python train.py --arch="dit" --model="image diffusion model" --dataset="single printed letters, digits and signs in grey, bent and noisy" --train_examples=395000 --image_size=32 --horizontal_flip=false --conditioning="none" --objective="edm" --cond_dim=256 --norm="layernorm" --hidden_act="silu" --mlp_ratio=6 --head_dim=64 --fused_qkv=true --qk_norm=true --inner_norm=false --patch_size=[2, 2] --layers=6 --width=192 --positions="learned" --optimizer="muon" --muon_scale="spectral" --learning_rate=0.015 --momentum=0.95 --nesterov=true --orthogonalizer="newton_schulz_5" --adamw_lr_other_params=0.00079 --max_steps=15500 --batch_size=64 --epochs=2.5 --lr_schedule="wsd" --decay_fraction=0.3 --final_lr_fraction=0 --warmup_steps=460 --weight_decay=0.007 --adamw_weight_decay_other_params=0
Rows from block 2 of a small image diffusion model, named by matrix and row number. Rows with one number belong to one neuron. Each number is 128 + 32 x the weight over its row's rms, rounded and kept within 0 to 255. All counts start at 0.
Before each neuron's rows are labels from the 100 images, of 14976 (inputs lightly noised), where the neuron reaches its highest value: "strongest on" is what is common among them. Only what is clearly more common there than usual is listed. The data: single printed letters, digits and signs in grey, bent and noisy. In brackets: how many of the 100.
# fc1: MLP up (model.blocks.2.mlp.fc1.weight, 1152x192), inputs 0-191
# fc2: MLP down (model.blocks.2.mlp.fc2.weight, 192x1152, transposed), outputs 0-191

strongest on: dark on light (81)
fc1.575 [ 88  95 160 150 100  89  91 141 127 142 156 147 151 143 173  17 117 166 143 123 161 133 118 139 131  82 159 144 127 132 105 131 150 149 140 119 134 163 154 137 153  90 144  96 153 178  95  99 176 124  87 189 123  95 113 141  61 175  77  88 184 125 182 137 121 130 193  43 116 115 112 162 131  97 114 119 106 106 114 143 168 158 125 139  96 141 165 146 122 171 149 142  96 106  56 107 132 128  97 120 103 120 147 125 171  79 132 127 105 126 173 105 139 139 151 132 119 141 142 146 132 145 187 105 225 125 173  87 183 102  96 124 170  83 143 107 125 168 169 161  73 135  95 127 126  91 165  40 123 157 152  93 103 124 131 122 134 118 198 134 151 121 109 153 141 155 155 108 169  98 150 110 135 157  95 149 182 109 142 137 177 122 135  99 113 169 113 117  71  99  48 172]
fc2.575 [134 166 159 136  70 170 175 132 152 128 136 136 105  45 135 199 136 134 127 140 182 119 116 144 164 145 127  86  93 102 116  93 134 129  82  95 117 162 158 139  59 156 123 107 108  81 141 146 153 103 146  93 161 157 129  81 117  72 124 126 165 114  89  42 156 102 101  85 142 100  76 114 125 121 105 159  86  80 145 113 102  73 193 107 113 186 149  97 147 108 121 132  81 159  89 150 126 102 121 128 159  94 142 133 133  65 138 153 110 171 146 139 129 143 124 118  76 135 155 143 136 101 101 181 121 132 129  99 135 136 158 211 152 136 100 109  80 145 159 121 142 151 129  86 123 183 148 125  71 140 101 198 188 146 156 156 166 132 174 124  84  64 157 119 161 133 118 128 102 120 116  86 141 102 141 152 154 143 134 219 160 146 171  86  85  71  90 110 173 137 159  97]

strongest on: dark on light (99)
fc1.134 [131 133  86 140  95  96 178 184 147  83  86 126 113 159  91 131 137 203 180 118 145 136 126  98 158 148 138 135 168 110 166 159 163  89 157 149 183 184  94  57 158 105 112 123  78 161 130  86 101 134 123 170 211 170  77  88 117 161 117 150  78 137 134 138  77 169 144 136 140 134 154 107 111 128 116 139 119 107 136 136 136 148  87 116 154  81 169 136  32 174 144 136 188  88 108 105 138 110 205 115 101  57 140 168 121  91 160 172 109 147  65 117 155  84 112 163  97 132  81  94 188 131 144 134 151 105 119 155 162  97 150 147 104 169 120 122 143 161 107 172  89 132  95  96  89 138 113 108 137 152 146 120 118 128 124 126 121 138  97 186 133 184  80 105 144 131 137  77 116 107  93  85  77 131 160 149 111 176 104 140 187  96 162 130 142 154  73 147 131 116 136 163]
fc2.134 [162  94  84 129  87 165 197 111 151 142 162 142 129 185 102 104 167 115 156 149 100  56  92 102 149 124 151  92 137 118 113 114 126 148 126 118 158 149 125 129 160  99 121 110 132 181 119 135  58 133 169 112 176 141 114  90 146 124 134 116 146 105 132 183 121 172 116  94 194 106 119 185 185  80 106 142 121 137  82 109  92 143 109 129 136 111 137 149  62 149 105 108 140 127 105 133  91  88 120 101 185 144 137 167 177 176 121 187 139  80  73 107 184  97 170  90 150 191 128 112 100  48 152 136 117 130 145 121 132 133 142 191  83 134 138 153 130 182 140 121  77  96 124  96 144  48 155 158  47 139  72 115 178 186 150 151 130 108 133 122 105 159  71 134 104 138 140 184 140 152  89 143 124  83 142 146 101 185 172 123 160 149 170 158 142  82 131 148  99 117 134 155]

strongest on: bold (79)
fc1.323 [130 111 145  97 113 116  50 159 164 155 164 163 190  59 116 187 137 136 128 118 147 118  53  57 158  68 136  81  92 148 153 137  90 164 139 113  98 111  77 119 141 103 158 116 121  70 118 101  98 134 154  86 123 192 109  77  66  60 151 125  78 166 163  86 219 139 120 174 173 150 106 108  95 154 221 184 148 179 161  93 120 135  61 154 176 141  92 164 159 109 160 117 118 156 119 154 159  98 133 156  96  95 108 142 114  77 141 151 114 118 123 133 126 131 113 168 141 157  78 145 135 169 143 111 145  92  84 166 105 123 135 108 150 151 113 122  98 133 111 143 125 133 145 156 138 118 146 161 145 119 171  71 153 158 153 144 131 112 131 132 147 115 124 129 170  76 131  65  99  89 140 164 149 200 140 173 111 130 117 120 163 110 114 122 127  90 133 129  94 146 102 154]
fc2.323 [149 150 109 131 154 118 151 108 151 156 167 119 156 136 121 117 128  94 109 153 122 167 128 134 107 112  97 121 103 152 161 152  68 166 150 119 161  92 117 124 108 125 120 135 116 105 168 167 145  85 239 131 137 136 143 151  74 152  94 186  68 143 100  80 163 200 169 104 142 137 127 185 161 131 160  95 120 114 111 151 162 153 160 102 100 174 135  94 119 122  77 124 164 164 130 187  67 133 122 104 140 127 100 133 126 133 122 142 188 165 144 152  67 172 158 150 125 153 133 159 118  81 154 121 113 154 177 121 102  86 181 154 150 155  91 142 165 144 162 111 101  87 164 182 116  88  82 114  57 124 190  99  95 104 131 127  77 113  56 131 177 181 161 147 159 162 115 146 115 137  71 150 148 170 118  92 104 169 161 115 155 134 142  38 108 154 117 157  79 172 165 148]

strongest on: dark on light (100); bold (77)
fc1.635 [135 154   0  87  37 153  97  87 109  82 119 204 141  81 148 150 110 122  71 136 157 170 101 120 160  92 122 111  73 113 148 154  86 113 138 145 168 126  89 170 207 102 181 125 127 146 111 129  90 154 135  85 120 159  84 112 164 119 147 152 118 115 159 152 153 128 140 183 102 134 118  77 149  87 146  90 119 135 118 152 133 166  85  96 114 188 128 152 147 110 147  83  87 118 117 152 136 121 166 140 163 122 136 158 124 101 167  75 137  91 148 119 127  87 155  88 152  98 133 124  94 132  79 200 152 118 103 118 176 120 145 167 125 163 112  76 153 182 161 155 145 120  79 146 130 128 132 155 158 108 119 141 140 113 128  81 163  91 120 100 112  79  92 126 131 118 110  94 195 139 144 129 121 142 166  91  99 102  65 126 147 126 162 141 153 134 196 149 120 168 147 116]
fc2.635 [149  85  72 148 195 130 117 121 151 119 121  55 175 195 100 112 129 135 153  74 161  91 106 158 124 174 145  89 142 128 110 115 137 149 108 111 152 138  74 165 154 112 104 131 176 118  90 137 108 103  79 140  98 157  83 185 140 118 191 162 150 128 122  69 117  58 130  83 175 107 152 120 116 150 128 162 102 163 105 117 183 126  99 141 112 141 104 183  91 122 120 189 149  93 114 138 160 110 187 109 159 123 107 116 145 129 155 168  93 148 150 185 113  91  93 141 109 180 159 111 106 176  68 137 128 106  94 133 121 111 173 149 143  94 199 121 148 126 100 122 165 124 159  89 174 186 124 140 102 139  68 200 102 119 154 116 168 128 168 148 118 174 155  75 128 131  99 121 128  98 109 130 184  82  96 151 124 122 132 162 137 167 155 101  85 181  70 116 119 167  61 153]

strongest on: dark on light (95)
fc1.148 [123 113 105 120 194  75 111 108 106 106 134 126 163 113 130 101 135  93 146 106 143 120 132 148 109 102 124  62  95 141 143 142 104 162 141 114 133 159  59 118 125  75 183 126 169 132 177  89  83 136 130 141 142 126 148 126  95 137 140 108 118 107  96 162 117 181 135 167  80  94 107 202 139 121 116 106 127  87  55 157 156 124 139 104  83 151 147 107 169 143 136 158 148 105 166 136  95 102  98  74 137 133 146  93 156 127 155  38 104 169 141  88 138 113 149  92  93 170  57  83 104 129  75 156 194 119  92 167 135  83 146  70 109 132 148 140 132 125  93 122 134 222 148  64  90  79 165 113  67 132 132 123 131 131 109 121 127 124 203 112 120 140 118  90 151 130 117  86 177 143 161 121 144 157 127 150 172 148 137 128 193 139 133 134 103  51 126  50 163 101  99  76]
fc2.148 [140 137 143 135 174 100 144 119 144 173 106  90 137  89 132 147  95 116 114  41 217  92 149  83 121  94 148 115 157 154 100  93 206  57 125 155 127 136 139  73 125 147 144 167 122  90 107 133 169 112 166 144  85  85 129 113 112  89 141 127 166 175 131 118 116 163 161  38 142 111 152 155 157 130 117 155 162 125 104 103  63 143 145 112  76 158 133 135 115 127 127 148 117 148 117 117 125 131  55 107 101  75 123 132  96 121 132 192 156 165  67  89 137 135 190 146 126 112 138  61  93 134 106  81 133 164 192 103 141 153  96  78 115 103 106 154 109 191 119 146 148 160 121 122 159 100 119 131 177 113 144 173 147 144 123 157 100 108 111 131 178  67 171 165 145 213 120 116  87  92  91  96 121 129 167 108 111  97 154 115 102 137  82 119 102 118  91 146 143 121 105  54]

strongest on: bold (78)
fc1.188 [128 152 153  83 135 146 120 128 103 141  81  99 132 114 150 131 165  95 112 124 136 152  68 132 161 201 156 151  76 136  71 137 115 134 192 160 139 113 129 177 136  54 141 129 150 133 173 161  92 104 123 110 133 151  99 142 132 143 146 111 164 179 144  71 156 117 101 142 157 150 143 203 163 113  61 146 141 167 158 185 124  55  85 106 139 113 155 165  93 137 124 131 154 181 144 129  82 116 134 160 115  73 183 140 130 121 148 138 172 138 169 158 146  98 127 104 116 105 185 126 131 151 135 134 138  99 138  95 183  39 105 138 148 131 140 129 154 114 146 112 105  51 114 159 109 124 117 157 119 145  68 172  99 134  37 140  71 196 154 171 160 127 144  90 152 145  75  87  97  95  99 128 126 123 144 147  78 113 132 135  76 122 163 118 114 132 138  74  45 164 145 122]
fc2.188 [142 140 101 157 123 106 142 150 174 171 159  91 100 174 121 109 163 136 110  83 131 181  64 152 129 115 151 105  75 107  71  89 166 142 117 118 157 123  83 106 164 206  92 139 142 168  90 112 100 163 127 179 208 160  92 175 117 117 144 148  81  81 120 125 113  98 164 152 122 121 127 194 102 204 116 134 136 137 146 170  94  72  84  86 129  90 150 150 135 147 116 121 113 136 159 159 178 147 130 136 173 221  73 131 119 151 171 133  97 149 160 164 152 132  88  73 116 182 134 149 153 103  87  92 151 137 130 151 133  50 158  60 122 151 148 160 114 135 113 214 122 111 140  72 123 117 150  93 165 114 105 157 160 134 128 165  73 158 156 148 143 112 148 143 174 111 120  83 172 126 117 137 154 137 150 166 131 108 140 149 135 144 134 131 153 135 150 145  41 130 140 124]

strongest on: bold (76)
fc1.228 [130 180 186 147 128 125 113 125 101 119 110 113 136 106 173 113 194 136 136  88 173 121 139  61 106 109 149 136 116 190 205 120 100 134 206 142 169 155 131  86 154  85 124 134 157 102 150 137 128 144 161 136 195  83 107  60  28  95 137 139  85 167 149 107 170 111 124 124  85 142 107  93 154  83 172  99 113 172 118 176 167 128 121 136  78 159 115 153 140 144 136 117 155 135 100 119 113 118 145 153 129 177  81 173 127 124  83 125  79 125 149 112 152  86 135 144 100  89 137  93 114 155 133  85 127 101 122  96  99 148 154 143 135 157 129  89 138 118 149 124 148 131 127 143  65 105 149 168  52 107 144 152  54 135 103 156 135  82 128 116  91 163 157  83 102  91 134  49 117 143 156  85 116  94 171 137 195 124  83  93 178  87 153 146 151 165 110  69 145 133 160 105]
fc2.228 [173 121 147 129 127 119 158 107  24  96  94 133 118 141 144 172 161 117 121 129 126  88  95 166 131 110 155 128 148  27 137 193 102 107  44 135 151  71 147 220 156 164 136 156 142 167 130 172  93 126  51 105 145 103 103 101  46 136 122 192 121 165 118 126 169 128 176 115 145 137 146  82 151 183 105 107 157 155 137 139 144 126 104 125 127 165 137 169 116 121 107 143 129 119 141 134 125 143 149 131 118 109 172 115 111 141 168  75 154 104 129 216 105  81 120 131 112 195 123 144 121 150 102 155 151 148 108 120 156 110  97 125 146 156 209 143 120  83 152 134  98 117 106  92 101 144 105 130  93 204 123 149 159 128 128 194  82 106 117 171 157 168 103 110 107 135 101 136 125 143  76 137 116 112 145 155 131 136 163 180 155 160 173 127 114  98 128 145 199 102 142 154]

strongest on: dark on light (80); capital (62)
fc1.598 [173 121 177 160 130 136 112  50 118 151 102 119  75 131  70 149 113 123 103 133 101  94 139 124 126 138 112 149 157 149 143 187 123 155 186 143 124  78 140  92  63  70 155 147  57 123 137 105 125 124 122 124 188 110  78 176 105  78 111  86 173  90  78  93 180 149 135 162  72 115 100  87 143 151 139 143 154  63 117 134 136 120 132 155 128 128 151 138  85 126  78  86 103 135 134 109 139 105 177  97 120 179 167 144 103  90 128 104 185 112  99 123 107 124 102  70 116 115 155 106  76 115  41 165 118 119 145 113 157 113 169 192  88 125 124 129 136 150 148 120 127 113  99  96 177 140 133 194 151 110  66 161 125  99 110 124 159 116 134 110 123 119 137 232 147 114 120 145 114  72 130 141 134 160  98 112 108 191 164  83 123 112  98 132 111 167 207 118 108 157 171 107]
fc2.598 [125 218 113  86 152 102  53 160 168 233 158 125 124 157  68 181  71 117 177 107 137 125 127 140 131 145 136 120  84 147 155 130 123 164 115 157  60 134 148 151 138 151 153 169 115  77 181 110 175 114  75 124 153 109  64  96 119 110 121 200 158 193 119 106 210 137 150 133 123 131 129 112 132 135 173 111 109 186 163 152 127 143  90 157 142 127 141 154 108 124 152 149 114 148 121  92 159 139 164 116 158 120 104 147 132  76 128 116  79 134 165  83 117 152 121 142 130 116 117 103 129  81 133 192 115 126 119 103 151 134 142 162 111 125 152 144 112 147 144 111  90 109  85 105 108 115 128 126 119  82 106 176 155 111  94  47 159 113 137 129 139 105 114  96 112 127  99 122 148 147 136 108 148 171  85  44 127  87 124 152 135 121  51 103  92 105  59 149 141 187  59 144]